Rows from block 6 of a small audio embedding model, named by matrix and row number. Each number is 128 + 24 x the weight over its row's rms, rounded and kept within 0 to 255. All counts start at 0. Numbers have three digits each. After the name is the row's rms in percent of the matrix's.
After each channel's rows are labels from the 100 clips, of 14976, where the channel reaches its highest value: "loudest band" is the band of the loudest frequency at the time of the peak. Only what is clearly more common there than usual is listed. The data: babble in 24 made-up languages, each with its own sounds, syllables and stress or tones, from a formant synthesiser.
# c30: last pointwise conv (model.blocks.6.c3.0.weight, 128x128x1), inputs 0-127

c30.113 101:100122105122139108123100085113128140172095148144098149124156164138120127144117138107126098154110102100091162112115106100110174167101119108111152113150154132157119130123134167133122139083119114160138116148131116080206127081156120141131168167131101142118115096158126144130090105131127128123172133127134118141139111146116133091161135137161132147154139158096163167125096070111124130164122
loudest band: 250 to 500 Hz

c30.121 104:126110116124105127112123130119156133126151148167118154175110128167115087155120160120131152152123161189099089114100135139127123119111095124152133145144127107110143166165151121111095118151136104141128105119112113156109130113196153185108116114170106153151118158114127137078100126134102175168125113105161093135117149140118148148150117133135145191140126128117140152164151159117169110118089
loudest band: 500 to 1000 Hz

c30.87 095:125079148121104106144095162106161139092128148099155139149144128118136126159150102159177146116098148088120108110104131127156146120145138111149124096139134115126154135093096140114134114114118111139119156148122144149169128117166111114133094130114172065156132144101130087110168099141095151176095162117144118160145128133115164161162140134144104173165129107154101088169119098147117127129161
loudest band: 500 to 1000 Hz

c30.78 107:115127140147108131122120111119141168112155095121108168104122109103120145124137128114143091109129131107082114133100104124140137108111114106131146125129166082112178143135134152143156108107143168142113149122108137126095135140107143118128101134104142090160134126096115080172101078155153172129110123158083112145118096099151143177157153109094168166101100132111100157128079136123103147172174
loudest band: 250 to 500 Hz

c30.31 104:142123118154194107150130112096133140161133122139082158131046135106122084153115126141123147127094125109133157121137140149178129125154119139133117121108112079128116121131124112124132151161143118115139084120117101137131150124099126126110200107116083102093143126143141140124124099104184120134132133102143094169129131135145098172124109117102099117096122136121161172139110183159156122125115
loudest band: 250 to 500 Hz

c30.90 103:143130101148123112180119112146177161179106151124099151134150100152157135141153098155103118178125151138145144142108151143125117164123139099079104117166097083153174103159143123086157154110114115113129159113090108149140100121130131114121122149113138076094122132165112171110134143129114154176126102107153110142137154128168108122133116140083148166146141106155154094111113119121131127128108
loudest band: 500 to 1000 Hz

c30.120 099:084123093110092141122119128166122163127141120094131100130160112152126105110120143127085144126167136159097148128122111124137126126080183134145143111145129150128093148115133096153134166149134101175133148178105095132142090121169106089126106106107108107091126154112131119120120150135126119140139143172112161137094079128165116099135126145130104188147136131192147174144140097110121106147134
loudest band: 500 to 1000 Hz

c30.107 089:102087150091145106149118142112156118160149170155112116119119063142087113094124128093137108112156164153136159167160107146122132113149129139094137107147113102112080110062161139120132148118127082116154085141144151135199098136162111112120121168149157098141131159131096132151131134149085138133159158141111147154128133149118127163098141135133132101132141148127130108108099134116138154115107
loudest band: 500 to 1000 Hz

c30.82 097:156134133142115157122142132142132089165127136115148106111121158126136131123143098124128181127154139127161144199096117125134111128165132115160158142151117118156098120103169107115121160091080146150143120126082152141132127127153140114157082173179165112101127149147111129144127086107125146075133136099120129155132134157140150135165142115111101130157146092134101131112102103110066143146080
loudest band: 500 to 1000 Hz

c30.49 093:094105152125118109176168151128099138120141101138097113137115167149186112135125092118123176138112089092136139070159131133119123170171143136090170094095124156154098139136098139153136168146128171152177085171164135165118139129144113094123126102137121128151145122140149154127088125115108177140119108120135106123097139113117141120131126115078136136128169152135128116151125144119116119127106
loudest band: 250 to 500 Hz

c30.30 099:079150139129144124087104110117118162167101132138090166149169142171081125106128116145093124120116137102122096071126089117098141148117103120111170119099135153104205088150108140087126112125109098132155168098133119116123134101143162137145156156165125110128117133128128133142155116124099150125158107121103157158131100074077102104139137126129150144129111162134115108116118108106127107131141
loudest band: 500 to 1000 Hz

c30.89 107:123098156112111154136126149159143108144117151184126116075137112099095147154147139120130090174163139087123130102108101109155139092078160117153106159128116134133126139146151111142099117113185119121082145168140098087126125126135092159118100092124149141105127141147161125135134120133097107140119073124129086110095131130124092128132177137125095133121115107088122079104124134145170118114145
loudest band: 500 to 1000 Hz

c30.46 106:093154155138152167143104124097073111165154103161158126132176135127125111130133145149120139126144119115136157102094119151117080126130162125119128137115143132129075142118130117111164161091153150118187104140117153141116076133144102105162101123110111132116157137076090114160129138120161143155133112117130176115160165147083111129100147128116149123194165115120144117138135142154114137120093
loudest band: 500 to 1000 Hz

c30.68 099:108141116078155134107155136157128170103113110146131107147107119141140159133125098138154134152175085129126144101117136164134100166110128150159098123144159126126120117132153128109153113098116157081096151143109178143167128124140117139115159119162138096155129086148135185090100091115124110096123118136133143129140090075170129158117161099143170145121098095157160165124109122114143156127139
loudest band: 250 to 500 Hz

c30.66 094:099108069130091117094140135156167121117133130120144097099133138137105090137079131101166098112103074105089129124125147099120129123134102128097098106143133127110144118099142130132092116167171132144099158115175153145095110146180161089104135135124131137162071130143164147109162144103142142115099122153089124142108133118118100126104148135118149125125116099144096113125161109099079145145105
loudest band: 250 to 500 Hz

c30.57 097:144145111139158161104100203131135110139146086119088156163139151161105111167140115087155122110193134132171181144111149125151118132128120128123149114101172118128122122178180110106111126137115119147144141093136155120139134140116161161136166144112124137142142125112143087159164113161131154102100105148132098091165147148145115124147165154112136141120136151123113165106166136120145134123146
loudest band: 250 to 500 Hz

c30.77 102:096119115135105125105166108126146160121111111091126149148138147136118122133102096096112151094130132119164104155129145135129138106123128162144183115125110127109091125127135137115136117154108145160074070125115124148109104105111170100166121101116134114109077136180155133128096138130139137167115148146166144113083135161117124139126162144172173142166125114116133150067155152137153123142186
loudest band: 500 to 1000 Hz

c30.21 099:095076144111142081110141125166096152169130138181129133120144143122164125117139126125103121115126145104070151133163112137135119133132067126124131169161086096131100120090124141119118145132145148131131151090124095106123147115080108088128096126131143118108120113139121118127139103127169125075126108122158128124119158134165203138144150112128086165118127118174115140154153137178121122147129
loudest band: 500 to 1000 Hz

c30.83 092:147128128121123142152159134136128090134115078133110136133138123123127118136149195150100110124166144127100133156138105122125122099146138143144124154131084142125152166139109158150105185090138128122092137071126119185150145092146087104150155138159133152164085108152129102146101135157099116143094127132131168159130182123147126131108114168156163140107076133096139120121118144112112098145158
loudest band: 500 to 1000 Hz

c30.109 098:114078173152097177125156180114129192127127136137125147129133099148163139135167162147137173099149105187121127148097097100127117100136134155132131129116141120156099157135115133126133184142130107117142173127168158159085115123169160106119125102118152131121110109153166122149115157146110139123098126122135155119110117128074130122136143119141157124120144101150124142115141140075137095090121
loudest band: 500 to 1000 Hz

c30.60 090:054090170128115092129118133119140150137111113137142158147126147175139114137147125145138160121118107098150141085090093151152142136148097167125086135108141104152109115146120147087162135115132115130115137110137147141096112114141113165102138161112124048129130122156121173146136132111125141112121145131147103125135143167099101100169125103138129128215130121139130096119125120092109139158151
loudest band: 500 to 1000 Hz

c30.50 099:141133094098121139152106166167160137124117122120163184105130102107149132150146156098153098136106090109124159121136126114118163111140161113128139128124126136086128135153144149114123120153140138130114131126125101142074181163159104113131161084137141119110145164154117097098172127114126092163122165082149182175180113132130115147109146125129163145128126097157119116095091127136107153165138
loudest band: 500 to 1000 Hz

c30.2 101:133180136146147167096150126130118101101126159149109120149108123165121078112131151128146131078102156125159099089141135124153107126117119121126117153154147088111147130159128150138137155161125092116124115147140133112176179109126118089136132091093146150134126164075132143134137169129125164094171103110123145100120100098152115152155163141099135144151148131127173177099127108141159130171115
loudest band: 250 to 500 Hz

c30.53 093:131114129127117151119145079112102118136165074132195076173129182126110101131095118130122152126136123131131154126087130126080108129122107177127111146103130149136155162160128153124110100134112166121140170144155157120119133127116151083125144130144134138118143147078110144109123156111149162110153126119148127135154117117123141092147099111139177096125133111127178117136104124122154154195156
loudest band: 500 to 1000 Hz

c30.15 093:118123189084123120120133118111129097146153147172168122156118113103134154154135147108097154107138110153162150127121157143131103168130141112172150171132126111130157164127144084142117127126107104129179170130136132137086120099155110134167152128114118093111129080133096123166117123118118122144097132114123128144158159135078128121112133103134191145098149117103170099152139167135150086139103
loudest band: 500 to 1000 Hz

c30.125 099:102101125113083132132157108145145078141118126169115189084134110124147107124118103116172139118119162143142115128143161148115156137157127082143142154157130088115151140097145134113122140153159145096133108103104106131149160136160152116177145166128095099135132083158107124118103136127135119144089105120144135156136170123126128155117105174099120163154142121102156126118136149086115178163085
loudest band: 500 to 1000 Hz

c30.111 103:152073114145104178170130121145155127120123165120116159081107095122140109132104120125145152153171135142098101080124155131114129133118097109158171101162122128111147111153160115165107140120143127134127140111099111118124120144085122159167094161089131097112166125135138144189133143125146107140088094114165119150149128094126126148103127124134109102108137104116145166098118156094127175137086
loudest band: 500 to 1000 Hz

c30.80 098:127136137123119114161178129129134129110091087117116125078099134099137106175107139163124140135118118110153106102131156138123158128133135113142128094115120115146101154140158138126093102124147130136114095158123134151132124159154181139121145098085144141094135126134153171144179164126114129136105143132108136110102171166118131157117162137194129198130156107099157149150144137150155171154169
loudest band: 500 to 1000 Hz

c30.28 098:090169095118153148093148104122145127119121141139154121088123109148141147121082142139158132144078145126103162147131122166150163142200102153085145101131116142156116124143164127153102171144133141182128102151124135122114138166090137100128109082184134099139113129150154131133172118143170130142112136089121126154122158118134166116116129131171129070146126108136121145102147123131146124114114
loudest band: 500 to 1000 Hz

c30.88 093:184086144112132132141147149145152118155150117170093119101106112086153143130118112109114082108167163119139144126162147154125101147124124099126130158118148114140171177145147156131162135145091180111156175147122112144138099132117126146165126105114142144108140135111104152142166123091141100120087154099172117091105143116134080110132093124169133124096155112142154113106151113135131107091106
loudest band: 500 to 1000 Hz

c30.4 098:129160153110147161139147135089107133110096092113095157133163138117110126109133176130167144190168129138156111149085128064140167128149110139149130125167166131136155119170092099115157098129119101136155100094117167126166138137146143120129122113134170102168161144144136144132105111142125135116163157134131138133170099133134132139123099093136140084116160137116115125119136159113169158152156
loudest band: 500 to 1000 Hz

c30.17 104:134113151150124139141146123085129114165109168125133145134169140089153109128114188130091098097126172141167142104144104134112138128134123155133099153164099156134095133098107109134107120114146107158094155138102108109135146096110127149118086091149109123145139136149124129145119184117116156130166144086144131114095101127140118106101125159126137111082123128089100107071142072084100138137153
loudest band: 250 to 500 Hz

c30.110 101:133120101108140079118107116151108145155125127137141165154115140123111144114144143126119110140113144123133183157177070150159128141145149152176122098155126098154110093115117148134135100146120171113111121113172137182157096095129132092138138175130141124157105140061092142114114117170130153132152090145087140163139138111179131147127120107161127146125149116092139134127127098151131144133162
loudest band: 250 to 500 Hz

c30.106 099:084114152141117105157127125085156153096133152106127099162091095128146122114090140184126115137122126144105153154149158159141133141087119142122099146128108089101137196115135113111157131105131114127140140141138121154140158137133106139149105116112144095183136118116143124134084133086131128132098109153136097126184107136124117132124157146150114194152140178153166112127145141112173145172122
loudest band: 500 to 1000 Hz

c30.39 104:100155082135131140125106066125150147096117114149133116096121133168124114122118113125081109119146135163129117121157152102134155138133108155117096152108107137086121149090127061097097139109142114121115131113096110104134108126144115209120157109129179124158106107081117114160116132169116121124107118152080100146091108103178095127095136143139128120103137110120137132101139111118157110140109
loudest band: 250 to 500 Hz

c30.58 101:148132140090114159104124119100122136087161189119116111147094145128153120109132114164134151199105118124122122144115151123137116139123115134164112182154127136132141152111134124150106184133150126127112172143155070132134113133107131137151140162176144118121141104123132115159099133150155105124128107100153128132125168129097173102129139182129143143126145133138180150151087082127138171137084
loudest band: 500 to 1000 Hz

c30.27 107:172140132158085089137169131112139124120113115166139128188140148143127141104117111156171171157138142143102111117098066128108125132133127146142148109109146090164134094193136105120111125129123130122089138077128126133195129110110126106139130166135167129149150124119152139143091145126082188133102147098130135118154124138107119144146153106132144129092125147114107116153129108161118083125116
loudest band: 500 to 1000 Hz

c30.96 101:108146133118123104120141153121143173098124134128116101129151103120133088123164167119094120098153155124160138125161142165130144122092114109179102133137163148126117142185164111102159142148086156100104132123157107129143092156114119142151144147136090105114159164150155125132150141090064135169098130145118125123090118171180091143157145147122138130111147161143149102135103135136109089138111
loudest band: 500 to 1000 Hz

c30.56 100:165144159131102159172124183131144129119149114152115096098090137086119107153098124116126119137147173143115195126123130128145108144148123149140123144110125125140126141111172138138125149123120120080094098157077092177091140142150125142150113121147103119132121125135143126079099126121113120135136123138133162115173153107171124169144108125146106110112124113095088086090117147134178085123155
loudest band: 500 to 1000 Hz

c30.118 099:126125173139134171106150165148145151151134183135121150142132133146149140148088133129142163189134152075114144144143138151107181121130151144169131172143150133117106146147122156131099132111103148098149134170107149159121145155101121113156183126184135128107110177130107148112141123133149167150084169134156114133106127144097119134163115143124182135133135143111105136151142139121129151107102
loudest band: 500 to 1000 Hz

c30.108 093:125087128154108167095125158140143142130126147110176150117108137157176143124098109146099129127108083131142174132122142130155094153133108136123127152163078140141180094099128107126133144135143127156114115107125098161100087135128197106149144110136125119175105155097117117141150141112116128104161136132087153130110168140136131167172164127152109149127157123119081166136120136083131105118107
loudest band: 500 to 1000 Hz

c30.95 101:108144133132097131135171131109170114142133152114118153102131087139143124092123140168143152123145149120065142131138132103118096118161093132168120145164164161125167112104153122086164124130118106131091145106124164137139112140130119087123111057106146135133102154135099107127129178113136178193136094124130150120119135125137142130123158170131154180163149141119130110124104130092121114133159
loudest band: 500 to 1000 Hz

c30.69 095:111119126129161049125146139158119119142166173133148145197132103111083111118110141124111152139133111156104147124123141143113131165115125143088107146096143139134149117126158096101110129160132104132173093156153172134168169171109152131166118137159109165146137136101142142110151154137109149146138114107152178138146138108116133122144126123140146112095160152146143142180154133100170144130116
loudest band: 250 to 500 Hz

c30.16 096:160132104095123138121120144106146141119137139148160111125069160112127139135152105128142139180161106138126100160095121120123159154164098126170128157094137126146127119188121140112133121123118149114135112160158103136089163129136134123129127146118156130085155166155130156122115070151116193134131102169124128134124178119120098079139074091136130100137143161114161113137163166132135115138130
loudest band: 500 to 1000 Hz

c30.24 092:105121107139105157161127125127131130111111146099110150149137120076132130164113125143142149088129155139154152166120107113144165192116118097153175163168132132145126128119110122178144124103127142181168119152159105135101166132094131150161099107171130155153123112128070146161144146159134088126119131133191121129101142131139144124106132176154114124115099166131157151124099143122144147116118
loudest band: 500 to 1000 Hz

c30.62 092:117133145144089144147169162157144132142123171147102097124119190143131128127115132133116146160102170099173144090098097113122097146087109153142159110117143122111103138109154101184131110143094121105114151137122122121161092135136135143125105145142166171139129136149129134105118147143121150107108140167146141163120163153120090107147094148159140155144125129159109124170095136100082065132142
loudest band: 500 to 1000 Hz

c30.72 096:099152141148089169132196141123081127099171082144136132131065124126099119113124120123112135149136122131113128119174164172091099132175132115159106158108143108127128151133114097102144148115155154120121144124091172118142135096127115168127147151108132149111126146123128079130149172117108120090143139145121114182134134125127128133109139155110178127112148101084132139095145119124094147097145
loudest band: 500 to 1000 Hz

c30.93 093:080096085145120130115060148138133148112141087122107102133144106136113143131101118103114110125094165160101115150090120073120148149128129115106106078147098150129156160117108129144146153165138125111111104142128111134158120142147133137104174139114133133154095099133133108148115098109124105115144088067122127107137107129087061138149141149137146138057113131135094148121115134118116097105139
loudest band: 250 to 500 Hz

c30.92 100:136128100159170068118115121134154127144122124115136110133127111110160119098093136089097120118089158104175113074147133157134145113116124107104151134152100103112135123099131121139183084144130103144104099134108135155149075142102144128121106130143152130149120122149118120158164171121100112104151135131150113113153083089137117142124125145145099192135087108132108136176096120137093103085133
loudest band: 250 to 500 Hz

c30.126 099:154092143160101139102104117100114119143127147113145109121121087088182141108138095089141154130113126184109135130130112093144110133145137096144085168176094118149153128167166146155155092116102109127127153086131095100122093131148122149098099139113123107101119125108160131121142144112120141133127082179144091169087080121140121092121115119120137123121087146149121164116110160134101138128125
loudest band: 500 to 1000 Hz

c30.94 088:081096160167158109141133131147144149138098146144138132103154137111121143160116155130172169104155094077084100185160143112109122158161129142106072145133087121152104155133143124153131100144149104132125114141138141106123147152144147103145111150110151194098151116119126134146148143152104143122123161123158111135156105140132089112113114196159165099116112112144146093144119131124132121133118
loudest band: 500 to 1000 Hz

c30.98 106:108126168152142167164124154142110144130107140137133157123148122111120125145129124150161140134114186157122183128119155130097124144121130169177132136156128117126118128094122100073087133164126103163081115066117118101148146158119094149141122066078160106124104142159126117110144129079136115144101132119178107135111145137139084136149119134139103160116123157118148121085146120141113126102133
loudest band: 500 to 1000 Hz

c30.97 092:091122138121133123065107142112090152141131134120148106176149103133143121102131098110074100110186095103145147122165129109118150106127079121162076106145102133111111105122110113144194141126145129117117139162105113149118136112127114124084135129121092133114104160140096072090134097130069139131125116115143154119132143102095096137108131134108113104147148148117104097128146145143171107128103
loudest band: 250 to 500 Hz

c30.43 097:137129140125162135121138170153137126158130134131152154125155128092093105137113114134156108154150185117125184109124090092078149140153166106190133133120122116127112114118157123151134129089135105153122113121145081148135103134109165131115145130105129139122146105125101081066147083127135149149121173150132160131131145107139086144135135176134163131141105145127113105126099098170139149167164
loudest band: 500 to 1000 Hz

c30.8 091:135093118127106094140115149138120114141108145094196103112124150096131086127138113159173111115135130132139106102123129123138198122157109128140130145108133136083147121149124157098148143165126168126110128146173098111095129121126172128153095131126152097120135133147123162078133136111178174084111158161145152176152081147115125137138116133135111130127141118165150122147121100109183150132114
loudest band: 500 to 1000 Hz

c30.91 105:135144131125167147135104114120151091151115107178138126126102114081132126089144135129134115099162123132126134109096137148123134184137109099133166121160156117115127110162099139130164151144101166145139119190128176110147158129141098142102182127119127136120162104156114122122120105163145086136110165126111143138114137129189083111171112115152137099128152155115115161135154149093135161172106
loudest band: 250 to 500 Hz

c30.45 098:152181074143119105148139101134111108127138138095140125149141171108138145186162109124178174139149117108090119083134150153131151089147160112151139118187113144113124097156139114131114162143094137135121127116106117127159127079097169158143158115116158140124161150142114099142150112134089155127168080104128113135127107110157139117139142142148141141144161145110143076152147113108128138117118
loudest band: 500 to 1000 Hz

c30.32 115:092107152139114160101089107164115077142170085132136112144111115129152111145122141095142158107114123157051121122144097122128120147168109113096147124084079077158133161106124133087160082091145106116114132122107148101140106143129123097087113092136131119132133093116141138140135118158125106135142125134112124080149141109101121122123156126114098151111123111126110152122119136141056127095127
loudest band: 250 to 500 Hz

c30.37 099:153137155150134113123127131120169122177153088121121104129108112079165112162149111155154123156116128143107127156140045125123120128093113085144112128136169180119115104141108131168105137102136135127107119151137170124120133145137143135141109118125104153131135093140175138090124113157156126118123146112123139105100178124119159154183112139128088102100091075112111125110145119152084108109125
loudest band: 250 to 500 Hz

c30.19 104:133141119097108156159103150156141100092132167102122124134115137136109127156131135114146139162079115089140116130117085181126139102153154096125089128113099109113133126123134134154122140119119149125099124115133133066126126107110076123154128145163126192171134147114097121153180153151090111125114093108173114138148121089108151122081104124128154112108142139101140151183110124114165158108140
loudest band: 250 to 500 Hz

c30.73 095:082145130158139157163146121155125105106152147124123193100163143127142140171083159137109135067160140139156159125142109134139138129123105138101126111149092125113066114130156116130123158131125178107149142113114107181124129116135122111141124141132147132161156125157153099115140100146139146148161109109150125151121172114128086117152133080131110133150098173117115120097137125096156164115076
loudest band: 250 to 500 Hz

c30.71 095:088103103161123130107132129103143136133131148142111147140126113157142144146123127148162125074134134147108125100108124152132128139171106180153095156144163125135145188161153074162135181166135175110112145139093140154126114073119119084183121135120140065108103115131123146110156118098130138140138143105136131139119133154118121128125131090137171108149118155153166104138150131116111121170145
loudest band: 500 to 1000 Hz

c30.99 110:163160151126111135112100165110127105150137156126144129138111106124165157099150160100125172127147133113115141187148124145098093149127156126133158106123123132137080098123140116158147164152097166084079168094139139127150134125153118100149132069151101111075119134116100095152109152085106137127081103096135123140161161106137135126130116135120135144150128164083149143122163142132139128135161
loudest band: 500 to 1000 Hz

c30.81 109:152097129137183131119099132108175109126102106121121142154136152135163118172063158129115068149134106140133135131142118124114153103130101123116113114102167114109107125106150127144134103155146133117124083129133174088134177141169150185122173136155119151112138140135159162110123136096118128150090120136115145107095149089178117146157184136119125157139139125119109149119103147171120129147126
loudest band: 250 to 500 Hz

c30.18 106:115111126095099107094113136143127144170121091130147137139133107151138153106133129131168124144135136129159125119099125155091151134152129201129132112108136102115080140163152152098131110163136151150166107121051095126135145143118153135133142133144148158142134163142139159129069126166085142134124148115172136114181096133138124167110125150121148144141089125110145086111155154086109119155133
loudest band: 500 to 1000 Hz

c30.115 100:122146101094155102156161138135134107125136141148178118167134118150132153111114106150113161126112109148151095092127146121134138122160156089120100145086156149172143118139108146135118173156149140133116122085126163126136130103117108110103170035157122142122137127123124151168110155132153134120151162115116117117142107129170136154088123144134190135118121118108145097129099070151153144123148
loudest band: 500 to 1000 Hz

c30.47 101:120111150170128146107102167118104142133132138154097181121094120096118148136132161139150137153174117148138080163135123157170111134117102095134134126139147145084118142153100113150122170130089144146114120139093103126149169110154120205148168104141120160126089119089151107121128153132142147129113108128120128129137153174180129142115143124113151165106121088135150141108140106096135119092093
loudest band: 250 to 500 Hz

c30.6 110:138131113133107141115137133138114133125135168179145112130093104182110167089128135083109130191135149130075187131121108153107130116134112142128117147117093127112117152112095112127122126130159136110134124169113108155140160080159141147174115162103117134118097107115146163081137132090135074154150105128117106152131146118149112115134176161124120090139129108123138103125146137144165072149124
loudest band: 500 to 1000 Hz

c30.55 106:143123128126137109096144105136111122160100139105136137164149124137112138163060150141133130131133098131133181113098127111101080112171126147142139091167131099118127143156120116150113142155154101113137103060140162152116135084090119155120178117126136112095162132123126170142143107130151084124126124148115122139129153104138146162088173167143111168131105093125142164132168138097119109103107
loudest band: 250 to 500 Hz

c30.116 107:139139125117147131114085117093133110126095163147137151110126085126129113134105171144129119127135107106137110164123071150107139141132144110119156150105136151125179123103101107133057114072138161120106085170161115167125109145156145169091110109143119119122160125138122113136108099140140118152103146088090146171132110137155118149127118096142140100147117133107101108074114092152092154132156
loudest band: 250 to 500 Hz

c30.84 118:128092136119118123170153094105117106134124148112125126107151111120182114136115126143121179126153142097130135126138114123121144127128147159169143125148113088131117112105118118157161158171075128115144140160088137183114116099134106090116090118150150132096120115135084150127119174086114151137136131125178182151129144126152127124145153150102153173144131119154162160140119140153192148084129
loudest band: 500 to 1000 Hz

c30.86 106:117112131128132169091156110089134122086110140124165111136108151141147122117134119127144131092113124136143098089124141160152141089158148160093128125180122104167119128170128163156146081096137157113090153178118156121124158109096189143132164177170151090117105151150119130115127124143121172126121114131152149127135137146124094127164103108176156126090149118126123109146136113131139154165126
loudest band: 500 to 1000 Hz

c30.123 107:115104145124113146103127141120153151155132156130101121128134091120164122121147109105164148112110118138121134120166151146123129148158104151128139131194108121130086159104143137111095125074109137145148144149091112128090188077090119120140110064132111102078095100100114134102129148151109127133174141102151123139123076134130178143109127118123186160137135125119155142128094137157116113142136
loudest band: 500 to 1000 Hz

c30.29 104:134150138087128113117125143175126115149102107142126168114173160137116098134141132122124166098111163164119150100147111150126149164139092173155126098128139182114152129100121111140091146128162097087123110102120165170112145121135111118139184146146107133138119111146125143120109089123139129111105138126128125146137107128175135157195110127133192177124122140143086145102120126154160153154118
loudest band: 250 to 500 Hz

c30.3 098:080138132168139172089108134143134138155116107097089132166061130123140166145142147125096147137153157138115100149133161143134089122176124157119104155109117079105116108094144117142114135156103136088133107153071127118147146127146129123149159192096143146137129137098132149083134143128162136101095090097122107151124103159137133131107168158163129124119157120128137130149130155149104121131123
loudest band: 250 to 500 Hz; 500 to 1000 Hz

c30.40 088:152099137104126133133123174134115168158140173070146109146130163149119148123170100138099152132132144108128140154103118095105133152162118158132115124136149126095157107116134137136093144123120121144159184131104136128136124090125120120141111131132163087128125141116147089148060128125135128148117119078145141082105134130117156094125138204152088139142176167118131109176145161146123119127135
loudest band: 500 to 1000 Hz

c30.0 097:131079089135143134113120091142107164163168122137069108142137130078109156131126099110145145112109100109121175086081139123103098137131087142104114164132088133098103169101106124154139144122160125162190103120136123126131153115151140169105147070128148105140091104108147142126173144124094109155116101121114105126113126165128145103112137143121145158120149098146126149153119128139115131119150
loudest band: 500 to 1000 Hz

c30.13 102:159119144118098162160103132176147125115109137125127115113096175170116096105136120146139163163120152141113101083123140137108123121136121143125142147111098127178112123168134099094084109122141072113186127126151101095136154118161127194128111153100119098148136122110074107114105132153123108120125115074149124149138146116120158139072109100132115124115107123112094126151118104116125148169122
loudest band: 500 to 1000 Hz

c30.114 096:117121119095144104142122116137182127133142125093112134139101117109093124131153119079129130084056167143143108099142154171164107169111164103108130153118133154146133109170128112128133110127135163113099152161114124122119170143123083105158103141160094130151139126079131161084114125115164132160135116109154102130129158156161103119136162128142139125061147157143108119114110132135111118118163
loudest band: 250 to 500 Hz

c30.64 104:139086113136170142168137133144123110128091091099084133149149154097114114130122123137176169111140181141120147157100152129124111150161095131116141121114130067111125157147108160136129144153089158153171168175127135126147139130107120155154129153145146153149115122118131088093123131143140161154138098154090115141154129161164128163105142124169091117133110142158122083098157119123153109103143
loudest band: 250 to 500 Hz

c30.38 105:152127110119183103101093115142130109142090074117106173133123129112147155144124126138084151147103137100161131152130108142114141166152129076160117166105129133108092136103144130155158102114128098144111136121166161154123126142151155166047139088146112128139120146152139129113139156120157117098187127134154141139136140138130129157132109161088105153115108148107140168081124108120148131152132
loudest band: 250 to 500 Hz

c30.51 098:098129127103132115145138091055118159161104108130097150162107119151134066095068100156147163146124124148132140132174168155122171136157148122160107118108156087123177156159130103097139114104142134133092098108114140103141148132138154162139139124134124126172149134108110105106120130103162111113106112127145179142088134111141138126149093100145133098124128133120107156144111110103114110111111
loudest band: 500 to 1000 Hz